config = dict(
    encoder_arch='mlp_mixer',
    model='contrastive image-text model',
    dataset='simulated grey scan slices of phantoms with and without marks',
    train_examples=122500,
    image_size=32,
    crop_scale_min=0.8,
    horizontal_flip=False,
    translate=0.06,
    tokenizer='word',
    vocab_size=25,
    loss='softmax',
    embed_dim=128,
    encoder_norm='layernorm',
    encoder_norm_position='sandwich',
    encoder_activation='gelu',
    encoder_mlp_ratio=6,
    encoder_parallel_block=False,
    encoder_dropout=0.1,
    encoder_inner_norm=False,
    encoder_patch_size=[4, 4],
    encoder_conv_stem=False,
    encoder_layers=8,
    encoder_width=192,
    text_encoder_causal=False,
    text_encoder_width=128,
    text_encoder_layers=8,
    text_encoder_norm='layernorm_no_bias',
    text_encoder_norm_position='pre',
    text_encoder_activation='gelu_tanh',
    text_encoder_mlp_ratio=4,
    text_encoder_head_dim=64,
    text_encoder_fused_qkv=True,
    text_encoder_bias='none',
    text_encoder_qk_norm=False,
    text_encoder_layer_scale_init=0.1,
    text_encoder_parallel_block=False,
    text_encoder_inner_norm=False,
    text_encoder_drop_path=0.05,
    text_encoder_positions='learned',
    init='torch_default',
    residual_init='scaled_by_depth',
    optimizer='adamw',
    lr=0.0011,
    beta1=0.9,
    beta2=0.95,
    eps=1e-08,
    grad_clip=5.0,
    ema_decay=0.999,
    steps=14200,
    batch_size=256,
    epochs=29.7,
    lr_schedule='cosine',
    final_lr_fraction=0.05,
    warmup_steps=280,
    weight_decay=0.3,
)
Rows from block 4 of the text encoder of a small contrastive image-text model, named by matrix and row number. Rows with one number belong to one neuron. Each number is 128 + 24 x the weight over its row's rms, rounded and kept within 0 to 255. All counts start at 0. Numbers have three digits each.
Before each neuron's rows are labels from the 100 texts, of 14848, where the neuron reaches its highest value: "fires on" is the input token at the peak. Only what is clearly more common there than usual is listed. The data: simulated grey scan slices of phantoms with and without marks.
# fc1: MLP up (text_encoder.blocks.4.mlp.fc1.weight, 512x128), inputs 0-63
# fc2: MLP down (text_encoder.blocks.4.mlp.fc2.weight, 128x512, transposed), outputs 0-63

fires on: "ring"
fc1.115:144118147147158158132129101108153117128155123136062116133103156128116073155122092121074097154122111189113119185105130136121121135140108128149139124142137097126132173126120114104105129139090107
fc2.115:120167136123129151182124159132136132187126180114125122128120126132184132066125133142067125129127132116127117124094128139102123135143118154154133102033130128159132130133142120125140136142139106

fires on: "no"
fc1.106:178095100170082125128122117170153090098165116160096127148089099096130122168129085131142116104089144087117112152118133119130159126125173090129119176128122127102173137144110124112132111134125127
fc2.106:130085123122124084181122105129132119136135212129131133132126125127119130152127124127148124127083128126125129132093123129102119130077190145118111146117139124135142103145088162128129128154096127

fires on: "limb"
fc1.482:162136121142106134081159133123155138090136067175121103123115122149074120150131119154157104113143148157103123121153105069168099115132130125118133139156113136086155169129124097120106105109101124
fc2.482:114089125137126144141125120132121141124127136149127117127121114128159123191134113142181117132085125131144115127146131129172131138100200089142109190133239111103130078134136092115130127132179156

fires on: "slice"
fc1.340:123088102140107157140113135143115134100091110115120145160123190130098101165096126120136138113072093104125123143128162143161095114171126116108082115100123166146108117168123129137151128130163107
fc2.340:133123153145187124119149127126066085123119126158147131149084113127129056118114113128128151129130162180141129216125150160122094132126133128136128136129137166131126122115118134099164116124131126

fires on: "ring"
fc1.313:157109154189151149139123125155176095110166128165074129162102157096123108144138083125088105116126102147115111165107137131115122133141142094131142164131120091112146170139115113096119122130093126
fc2.313:127142130131128123193130143125139129157134184128119141123121127140147137094127132133084124131126130134133114133049139141101123117110167138131130135040118123163138124138106131128126126129168083

fires on: "ring"
fc1.22:130126140173133108121167143132149123086149112147137110173115117071096137126138140147108126130167102141125117132139133132124089120145145090116123159135095115097128157146135045113092113103162127
fc2.22:117108127132132096144117107131133122201115176142130153128131118138152130170137121132164123128110136137134143122121118137105118151114116158117095128161234135162146056108096208139122121147091135

fires on: "half"
fc1.87:140087105116127157153138099091120164074112162147128086140141132142085131153173104095135127160117115081167130117115130150120102117139112122102115095153103098115123176140078159172126110141102127
fc2.87:121141111090094122126158125164118124128106137105142135145145050137142132132115110126126126181127158160184130155138127103129098130129133137132125149114140119120133117129127137104093146120135128

fires on: "the"
fc1.509:129114101157149110124120101143145120101164130168117145163130131079127147123154117128149151129135106130141128155120157136127113148144135046114102182153109139025110136149113126130124142135116149
fc2.509:131141130124122147169130148122129143183093124118130108127127119125136121104135126126097124128108126122132139128111119115118125118097126211146176076096118131229157084071156156129125127147146115

fires on: "belly"
fc1.252:130108104116117149118133135122135134103121086153149120094127112146085111158139108159118108146119133144109119143166120078151110123137120141140149100126092136120170177117140089119105134128123110
fc2.252:098073141117145126140100117142136106132151128132113072120117139108142142127124123143139142155130133124138131129181133163179135131113119081147107204100140127100079148170155094116141131103130130

fires on: "half"; "right"
fc1.40:147101088134128096127132077109120099147141082120159126108125097105105123140124117139140128156134108113122193152131142082132117106108134160079084103151088176118123159079087125125111126143125135
fc2.40:129116129129126089135126097129129128144129111128125114128128129128128128131128127129135126126134129128128255129135127128131128095052152136091095115123119126123120142137091121129129127132128137

fires on: "no"
fc1.100:194104070178087111125126123159139094105166119150108124150090095081137124161133086132157122099111148082121121158122130125137143119125160097128118164141118138102184130147117138116136108127140132
fc2.100:130097139114125078178135098128132126137120196122137135136132128136108134149123133137154139131089120140122137131083137114089133124080196154101125155113143140152136091128091168131129126148100125

fires on: "left"
fc1.459:130130113147145155098128118114127120147142142153147091131103150099125183136151109143125133066113138109145155131101058130122144130187142110170140111170100136152138153148095141137117143097131136
fc2.459:132122135166159129129164125113107173125161127107179129176144104079128063121082144140147073133127193084150128110129100104131137126125126126121125136125123056122127131127132132116181122129132126

fires on: "chest"
fc1.170:131114136170153130144092150137094122113161136135141130099154174137142110182077115110126161079127135117169132132117079161128108130167127149135157136170071142178111142106065122130136159099119135
fc2.170:083131157126152125129149121140170190132180132200104130101174078153131092138142122145141150095125066176109131141133130092122148117128127136124134144126109096111120118134127133096193172133153136

fires on: "in"
fc1.57:138117124110128088164123096110154109159142155120107118088137102138099123185134122135109153140107125137104103116137151128170113141134168098136109147162127156121151138127113133103112101152124138
fc2.57:112110142076178142130107135121200074111122113150132117148098115171103117105086093115133148122121122128128155144122148100117136129124129122142136101118163081164097152165140128104123106127144126

fires on: ","; "half"
fc1.305:141123109134113132089126091116112090090134129175107168173157093142147128113111150150149110137117075137117115119101073137135115087139132131115133139154115134162107124093093154151154153108112133
fc2.305:089131052101111144120132147170063127136154136123130136083133091160115157134141122103170168072124141167069128116124153110102089135124127125119137159117130105120125130120122115140097093120136128

fires on: "in"
fc1.234:099089118135122147101087151131130132116109122160147137120135146127139136165157088128127147066124098133135111118106117115111114117165150143156115095130117161110106126139097173132108096101110130
fc2.234:178125152100176126130124123125143220137149130082109125128135086066130080106160129131133059187129128082074130099132119122141105126127125121127123138110124132129132112144131126168140156130137130

fires on: "ring"
fc1.457:118094108174147136133124096096133120109166120127109122156067119113099107149139079139077121162112087161139137170100152124123127135133114150125123134131131086126140153128129120110116142122135131
fc2.457:130211122125138166108123127117127124200122132148133129119140116117162109050138134136149117126142141118116127129139130103107117142177112123114124123083122131115075149090138114116112130149137111

fires on: "<end>"
fc1.335:144143101112135164118114124128131080098132126136147153100169136126102151119154125149097134140085152117122171087085109160091148098179123084182095105145123107150107104120149104122172116151171087
fc2.335:090141089104063121122166135104075060119084132159182125116100076140140143132101158099135172111121150157162132166119133087137083133131130127132123133117159111125136133127115136114142112121124125

fires on: "left"
fc1.488:118120119119130156120131133099146136133134073111141097098138081154104096146121104162099107165124119178101112120159111092148107136162072156144149079125130122147167151117161107114112119118156119
fc2.488:142067125131123100149117114125137113160122157150128109127136137130173143134119133141137130121127130135128136128146134165140145151130150086137132199101166140102087088156131118128138125141084151

fires on: "mark"
fc1.49:166136119135108139080155127132158133099132081185123105124121116151068128156120117163154103108146140137092126121154105067172096114140128127119141140144115131084142157124122099103115096105101119
fc2.49:129087121129113160151123116130127147119127140147129123131129123130151123192127118141179127135079121121143118123144134132188125143108214084143126204141225115100128089136136087120126124136161152

fires on: "bone"
fc1.10:146119129136148142146094098096145136121153093147107172170130156145165126139108107132158125104095093114155157152151097140165120078156135160107104111120115134129160170141096187120120126110133115
fc2.10:058114121095152134120179129111131122136134139133087127124065136130122121112107098114134123157128104173129121153135136077122068124121125128122130143117117140121120114125127112179095135129149134

fires on: ","
fc1.494:166074104160113149147116102132147084132178129132085125122084098127127086155115072117095103136084132134118106182095133138113155145135127143137126128118136106140171142129104139106125104154132124
fc2.494:126092126127123105196132124126129133155127221134125139125128126126138129144126130133125126134057133127124119124088126126109130149081171159148115119090155127159144109138100154128133130170099137

fires on: "the"
fc1.175:171170101141133158143104095099129103141142126148167106122102146161139132131130132122142111114106130090124140132104092159164135103165140106114104128123115147136152109166151125126135148093098120
fc2.175:043113099102190133121104145111136117141146131138082132089065083138121118110125100136149138159125133132097125111133174114121040125123128130124132141114134137122118110136123109135178127132146130

fires on: "bone"
fc1.366:115104081140122135134108117105129120158136122165100140158123130123095143152151143146144103128119102100081135138116080124168106123179145181105151087140089128128141154167124171152107147113082147
fc2.366:145118114190087129125110128134111122131122130167113129141145123133110155124073096122141162132128130178166125084130129101116119128124127114123133134124139149122125136123124113137116108129160128

fires on: "belly"
fc1.257:147088124132131133121110170116121157106158123118123092107130100133099127153130116165127122152165142131089124142134116104155124079174123127088155130132077136108136162167131111116141112081147056
fc2.257:127107128129126128129128179129126128099128136128130046127127129126110128154127125130122127127222129126127125128113129128147128011152150116106151143145122127117136135143129103127129129035136038

fires on: "crack"
fc1.407:124152132124137147092113149158073085154168098125101144109100103120135146106139119104141147133110095127123114084106100155158128112156126136176147165151133110141127123086087130140131103114155092
fc2.407:117130144143181135127113133153152090135138127178071131150106171117139135130117098109156139118125154185077134147133119144119100124124131132123135134117119151138117119135115113125163113121139135

fires on: "dark"
fc1.510:148130140140125168079143118152076147084151090137119155125124158126099117116109104100144100105145120125157120146112118111119117136171121120118166137119091082117143158112156119114126144132104131
fc2.510:129129129129128146093132129128127128111129108127129149130129128130123129134128130129124130128130127127129129126124129130110127137145075124126151130128103126132135157125156141127128128131103128

fires on: "half"
fc1.146:169107140130162163160140099159123100087131154162106123125152141141103145120129142170128147149098156093157153097089075165151118121163121157139119100117109098146116158131163163132145118157157112
fc2.146:114142146185145136126112124170124121131056135139141127129161074138142161131206149099140146126130083138180129143127155122127146137132128127127127129123113154148126114120127132157168114117117129

fires on: "crack"
fc1.259:134111141137112128105154122111128169100155108118114137142108146120057087124151107114114132125127146142136115159134175114106115129138159150113133109153104094127157136128126112101118134109171103
fc2.259:130170120124129153095117162123129130194130124123131098122133131130141124091126120118156115120134132139123135135172136131088138120147093186124116051150102131196179136112176205127126119126121101

fires on: "dark"
fc1.439:104117141088125132145169143104122121115146162162154119147141115155120149107105112137158145146090076146140156128101074140173139115140142137144121122165094122148130166136085102130105116107121115
fc2.439:109128118112155138120164126113120110131099139145175135087165135152135128130238107104151116126130161095113125169127114088117107130126126129125128151123117115137126115115127117180114097125140127

fires on: "mark"
fc1.400:190116111155113139101159128138140133101166097180099103127110107111084120156121115151149108110136126145095138147141116097157071111141134117120130133158117135109139158140119099102124081107104119
fc2.400:118117123129137146123134109131118134106121119126132173100137130134092131178109141104173133131078112133127118126126118104154117145114188117135154192186220118104162086120120138122119124144141163

fires on: "mark"
fc1.219:182114081129122144136141120131141137108136110178132119106093104138070124165134114138154096119122139167093130143154113080164090130141163138132122113152091134113153178097126105116108091128099130
fc2.219:135094128132117146126136116125127129116137109112127107132133118127121121187121129145195132130059132117146126126171129123177135131075194124136123163184204129128157096131143109135121127137170158

fires on: "right"
fc1.11:113153110104112146144119147084147099129154171152093155181147117123138131132140124123123098145107138107124123123102117132181133108148140172143103125107096120136109154138133186120107161138099094
fc2.11:150120084190104135123147123123111105148125131151167137145124132144132109129105161117172064111127125164115130183127108107094137130126131127111129156125125104128135111122125110127113144121136127

fires on: "belly"
fc1.222:151088127132131128116110168121121152106156122112126089112134100136097127158128119166122118149166142126090127145137117108155121082173119124088159133129072140109140161161131106120142115081145064
fc2.222:128106128126129127130129179126131131099129135130128047126128125129111130155129130131119127129225128128127126128112129129149128013153150116105153143146125129116133135146130103128129127032139040

fires on: "belly"; "head"
fc1.298:145094135130134130117115167117125156107156121119129088108133104131104132157124118167119125149166147124092127141137114108159124078172124123081164136132080140112140161167135110119144107078146059
fc2.298:130105129129128127131129179126130129101130139127128046127129127127112130156129128130120127129222130128128126129110129130147127010151151118106152142143123128115133137146128104129128127033136040

fires on: ","
fc1.171:110121142159114120144074176130168139158148148128116120158143116119122150197167133096110157088132142118090144141130112136126132127182131167146152125155130107129151093127157122111094137140075141
fc2.171:187119124188180126128103128126144167134143128121122125146115082022123147120093121104153125215128146107122129101136139152138109123124129120126130137122123096126122132114128133131187165132138128

fires on: "<end>"
fc1.162:123105169169167130162134147133103094141157127161078119148157104140130175136144131147142150059125145150099109121145130157142120118125132138152153093130106137117175121126099182111153112124097103
fc2.162:192121084146140134134139131129133205132122131096146132112166109087128078099157147140151061167126128098158124152131130137131127125127121126136121129117124185111127117136130117165098114122141135

fires on: "mark"
fc1.408:182113110132117133125149120111161144112139111152123117101084117132089119158138127115152102115119139162098125148157145093141097121126175149132098098163094121145146173109129115114113099127113127
fc2.408:136112133124127158138156123128124123133122093122136092127125131134105130151118142117157132129071127122131129119171120108136131114069179188146134102175142128182199136106156141126123124143138140

fires on: "left"
fc1.383:091100093138098139128126136115096121129147159140121154132135117105117113139103113128094159091144135128147105115133100125166110086198142108131134116142121146154121123072125137121134130138089134
fc2.383:117142076048150133120118140137138123141162128177079128115107165098134114127131061108162123152116112151157130112132138090117084127121126140119137153111126149117129111135123132092151130125142126

fires on: "chest"
fc1.344:124151110105110129129120141100127125165114141128076134149114121131099158158104098094153145130143090125125157135116090161152113123191134126175119153145082162152135150156079164122109138128137095
fc2.344:130123100089102135120142128111139138130156137107078134165105126094122075130096067125161150096121097083123126121129080133123094123122129131122131152117119164126121109113130124142132148126151128

fires on: "in"
fc1.169:121107123141103125110135139139135146091115060133149096139134094126109147157110109179116115158143106136101128123171127110178087118149108120128146146143123136140151143134153074098127128102144114
fc2.169:114070117107127095166139095148126130186140170140122108120122112142145104157127150129115108123106124144113155128107133150139128147106111122135123170127215131123088115145115140153130128137096139

fires on: "in"
fc1.209:144107100151122146137120098104096203126167116136101109157089123119103112154112120123132107138110147165119129127151098077148075138167107122130121117161103139080155163105153095138106108129131135
fc2.209:127099132125129105099137144126136116101156133105126125131117143115208135122129133125092128129140133120134096137161142148102129128096128059163098137104138116094099132188151112123132123106141126

fires on: "mark"
fc1.188:180112098123111139131148128122150142097135108166127108097096119145080121163138125136152100115134135166090119147155122084154103119133170144133113106134094132132148172107128109104114099124116125
fc2.188:132096133132128154148143134126126129129122107127125073132121123132132132165117133129165131121072131116135121122181121117169134111065204148151132130164163138157186117127166097128120133133163140

fires on: "limb"
fc1.491:128140132149137133077142132107161139085123039140128109138125115139077122129149121138143102129147148176115123117155115031140088113142110127127145111138103129113163157125149094124115118112140124
fc2.491:115043116127135103160114133125112137168115151121118086120134130131193119150142141132128132133112118126138133122147130164147128143091137085133117201123201119112109083163145114126125135122137133

fires on: "in"
fc1.438:150124123138081100139157113102195101114133113133138132128062104121095092135138135138101122138073143114115124124134147098113148146106120129135135145148113129123164142141125138098105111143112148
fc2.438:130155135133131089098122161109125110161133140126139077135123128137171149090131151125143144124186132134121154120141136136139136098143104124104110102150124136118080134161147114134126115093131125

fires on: "chest"
fc1.117:117103136121082130106137107135138110124131105164184160140143107146137117145167106197121131109109122114103178100111091174133117114173149137121150139142094122151081122101142152130136113091104134
fc2.117:181142168123102131133105127127171147123105137102126123130176102074125104125184142079150103136131125079136129075127099066147187127125124119117124154125124132150133121133126126163115146127129131

fires on: "dark"
fc1.268:154126130137114135120132117105165130111107098161103118118087101149077080157120089140111098138109155130094114156106134109121122134133110149124139128166132126133143126126109134069139143137119097
fc2.268:132129128132125129125134140120125140164128162122133127140138135128222136087130146129100137124145131131135132122144140151146118137131120093152104133058133141117101142170156097145140121125118146

fires on: "no"
fc1.402:174090096168091121127126118161149092101161111162089125142088107095128112169128089124150115101094143095113117151113134112127155124121178092127120180126129130106181138143101129117130109131128129
fc2.402:130081121127129094181125102130131124128135209134125143134125128125120129154127127119144129125077126126126124131093130133098124139076194138127112150114139124136146099148091155129128129156084137

fires on: "belly"
fc1.4:151090128134131132117111172118121161107158125114126090111135106130098129158127116168120119148163146130095122139135117104158122076170117124081158128126078136113135165165130107120139113073149058
fc2.4:130105127126129128131126178126129128103129139127127045127128126131113129155127128130120128130221130128127128126111128127147129009151149118107152140142124128117136136144129105128129129033134038

fires on: "crack"
fc1.425:132136126120146149101145110069113148097159119149112162096129141143099094139169121106156125118141160167147131170102163078131123123139134142117126116128104119115120159099121146159105147134123137
fc2.425:108119125127138121142138121124146123191111151101139117156117158113207108089116100125085120120127090162122142132160129158098129146142116111123138202117128136132118110148140070121121120123141112

fires on: "chest"
fc1.360:152156117177131140135125118122080149113115155154148133096145129153137112142136110147124149153148124101152147108142080128096131085111139108136121151168146134147135152103115091163155091117120161
fc2.360:109138195104147121131126137117191134143177127136100126108166156126137164120143148150163135162126131111140128089128083093138062126126126124127125134116121169142126113145125119143141075135126125

fires on: "mark"
fc1.388:177110095130122136136146124121149133115136114174142126096100126139069124160140120131158101110121132157101129149153127084154100132134177145128105105137082130133152177096131116109109097136108133
fc2.388:145086140119140145142136122132137132119137095108129094137123123126125147161103150134169140136085128119141133130189120125167126116059179138143139148180157122150182127138168113130131113128146146

fires on: "belly"
fc1.92:144158137105135123120100117158070129115113134145145165124104180134138124112103106112123110141138116108138141153140077105181101083120124140142121160090119197134108150148125152123119152155133109
fc2.92:114124168047129132126131137123057107136104130093053142163064110107134120141115090112145110160125157130127122155133128107114104127124129127133137119120127129140123099130117125134158121122127129

fires on: "right"
fc1.327:116104099126122138114147105057124148103133115154140146122120113124082104153187121144131108146104147152141131188102191099142150120117127112126126160143105115102150162119109131143131162121115108
fc2.327:128193131117146133110119160139106135170087142087132079125138135106183113029137133117131132129140112111129113121170145134108111136139092099127119136104121120129112116152175097134157125120146123

fires on: "limb"
fc1.94:150097154099147131130133158112113155126133128145128123198188085134106109140104068113158184136140104087103134115109122147148120131127131118139155122115100086109127135149108154133118131121120121
fc2.94:143145161057119134121164124145148092133133133129203132133154150125145085143097128129154145102126127124136134169122144094116112127134130128123130146128133077161125109105118129162092104125147129

fires on: "no"
fc1.145:167101102179102133131126120168156081106167115159094128153087105088123111159130079125138116102089135095114112161108137121120156128130164086131127181129127121101176140141106125112129109137124127
fc2.145:131089122126128087187127113125132124136133217128123134132128128127116129147127124128139127128080125128124124131090130130094122128075190146122115141113133128141147107148090157128130129153100124

fires on: "half"
fc1.359:143177112147130116104099140131098147080151128158128138109153108133108163128093114108106167168107146146115129108103116151171107085159153140098124128122137141138096165131114152152110137152125122
fc2.359:131127063070135146121148136132044110135121124157077125151152123167118166126131037127164155156122122118096133098126129115109070135122134123122121155122118069138117132100122120119086156117138127

fires on: "left"
fc1.77:128135127130125141106132136120149150088127050131125114137121112146091109140134101158117107139149135169109128124152108060134093115134113130131155087148102129128179168130148082108106118113145119
fc2.77:125082124129136079145115132130125094152151134112133075113134130109175125114142125119127123131124131112141137128163133158134122128092114087132133186124166137113083106168152124111134131119115130

fires on: "chest"
fc1.253:138139078165114090122112132150136139145150116186166112109154139143142128158189128133109154122134076119118112121125075162108102098155144157156143130116116137112116141098101152138117106147161107
fc2.253:118120143085145148120135144097173107143142135119105134133084111181128167118042104121152101113129119113069126097130145130122100128117129128123132139115114126127122118128124113139128137125141131

fires on: "dark"; "chest"
fc1.413:147129134146130168085145124154083152081150092134119157133122156121098113114112105096138096108145121127161123142112116111119115136168121123116169133116087081116148158109157117112127142134110131
fc2.413:129133127129128146092130127128126128114129108128128148131127129129124129134127128126126129129130127126130131127124127130107127136144075125125148128129104126133136156124155144127129128133101129

fires on: "spot"
fc1.156:183119138156089118112151132129152155094149074142072073149098132116091121144082127128131120114124136150091127126149103082133099124157122120122115139165129145094140145132144096113108089124114134
fc2.156:125133130135135153114132137139138147109111139139119120130112128127175122137136113096187123138110138123123095123158126123121138151124171077156060108093181137101122094135143094126136134156161171

fires on: "slice"
fc1.208:164076117178093125136125116173152094095168112154081119154089118097124118166129105120140112105086133112121114147114134109129170124126188094128116188115134130111183136152111120116122103136132134
fc2.208:128078119127123097186123107128129117135137212124134144131122127123129127152131125121135126125073130129126125129090126135106130142071181143134115142109141125144144107144097159128129127154084134

fires on: "crack"
fc1.166:133106123134144143106125106078091152113170106147114160090128130153098100130147125119136127138143155157147137184103161084146122128152127149100120115126099112125121161113103133155108143123136128
fc2.166:111140132126116149125160127126139125177098152127148123154146141120212110100119106122092120122117100152125139141146118126108124147142126110123147221080133109126119131143145062128106113128147107

fires on: "chest"
fc1.447:133134122168104141120160100158114071144118159141123154096161157134135108150132122154126113107135079165123159122166053125136106096161140098145105134120085165169141134136086128138132152100145116
fc2.447:158122100031145138117127154121063158124122137155146130115133100119144090127101167103133096168121166122083128139118108069110125126121126141123133156126134100124114124133118131157152104134148131

fires on: "left"
fc1.445:135136111140087137118103152123133087107110123150139135189148089133118112122135134124114155148135113104104155135102122142164138124152144142170105120126070108144119152136101159139127140121095120
fc2.445:140123075163122137118115127156089097146099138152097134086104164156148128137118131101158051102127143210093128125126150142098117132127129129118123162126128102124132117108126114176124148120154127

fires on: "<end>"
fc1.279:156135087144117130126115112104151084098152117172170134108178109147125134135082125104124168124121095134149141128110091169190141091145138134128150096107102127123132155152123185165156122140116142
fc2.279:148124043079148153118141140125065119144126133131069130087159127185116148127103055090164126099122145155071132157124141129095093130124130129116128156127129139129120118117123115165128118124152130

fires on: "belly"
fc1.434:146086130133130127121115170117121160106159121112126090109131098132105127156127117166127122155160142125095127138134119108162123078174123123082161132129076143109135161167131111117145110078142058
fc2.434:130107130128129127129129179126130130100129138128127045128128127127112129154128129132120129129225128128127126130111129128148128011151148117107151143143123128114133135146128103129128127033137040

fires on: "<end>"
fc1.354:163078107158109153146114103130152085137181128132086125125087103125130090153115073121096104135084133134120107182096127134110161144133131138140125125110136108142168138130099139107125108155127120
fc2.354:128089124127125106199131121128128132154128220132125139126126127126138128145128130133124127131060133123126120125085124130108131149078172157148115119092154125158145106137100153127133132171097137

fires on: "left"; "half"
fc1.351:096106099195148163091111155103097119140128126128087141159159144124115101162119130072149147125147111110144103131153100129148150116141144147141140107168133144134113158120079128145110108135132103
fc2.351:185133154135079139126133140136134133138132125165095133156140139109130149126075129125160111177120130232127137152125140112122090124127132130121124150119107139132119100135122125154168101125159131

fires on: "no"
fc1.496:176102090175094120127121120162156090097167115156097121151087111076132111154131086127156116100104150094118122153115131124130154126123169097125122168144127123094178134144103137109128101132140127
fc2.496:125100136123130089182134101131127133134124202130134137124128126134106128149127128128148132136078116127130131126080136118085133127084200153109119147105136137154143097136094163130129127154091129

fires on: "bone"
fc1.64:139100123107119096162118112097157099153129146142124108091139107128101123168128132142111160134099145132115104123141145124176108151135165096133121133170149164122150126114124121098113099160127135
fc2.64:093106168099157143125128129146189105102119120170092118135111107152111126107115121130128165104127116136123150131121169106126152133124130130139141101111165093173100157167142133148140158127134126

fires on: "left"
fc1.68:138129086136146169138108105103098147152129129132091130192144135131146095121107103104138141145136118122134132120137118147175131092165154132110122079124138114130119161176109121119122137127139143
fc2.68:103134125149094131122151144160117115130116134153184127207076107126132101139079117104148148128120098092183124139120153151122125127126127126133123141110121121122116103123132134159194094135146124

fires on: "chest"
fc1.184:109099141096123136151096125143058064150098137147075127111133113096090125170135128091122128115141104112116114088111125129107141098161153107186118135116110140104155142079129168111128145129121103
fc2.184:088139078110065131123113125134190172132129134148139132117189166124133140126152159101155128161127155133089135124126106170125088127128128132119134144123116161136128131131123121092173122125131129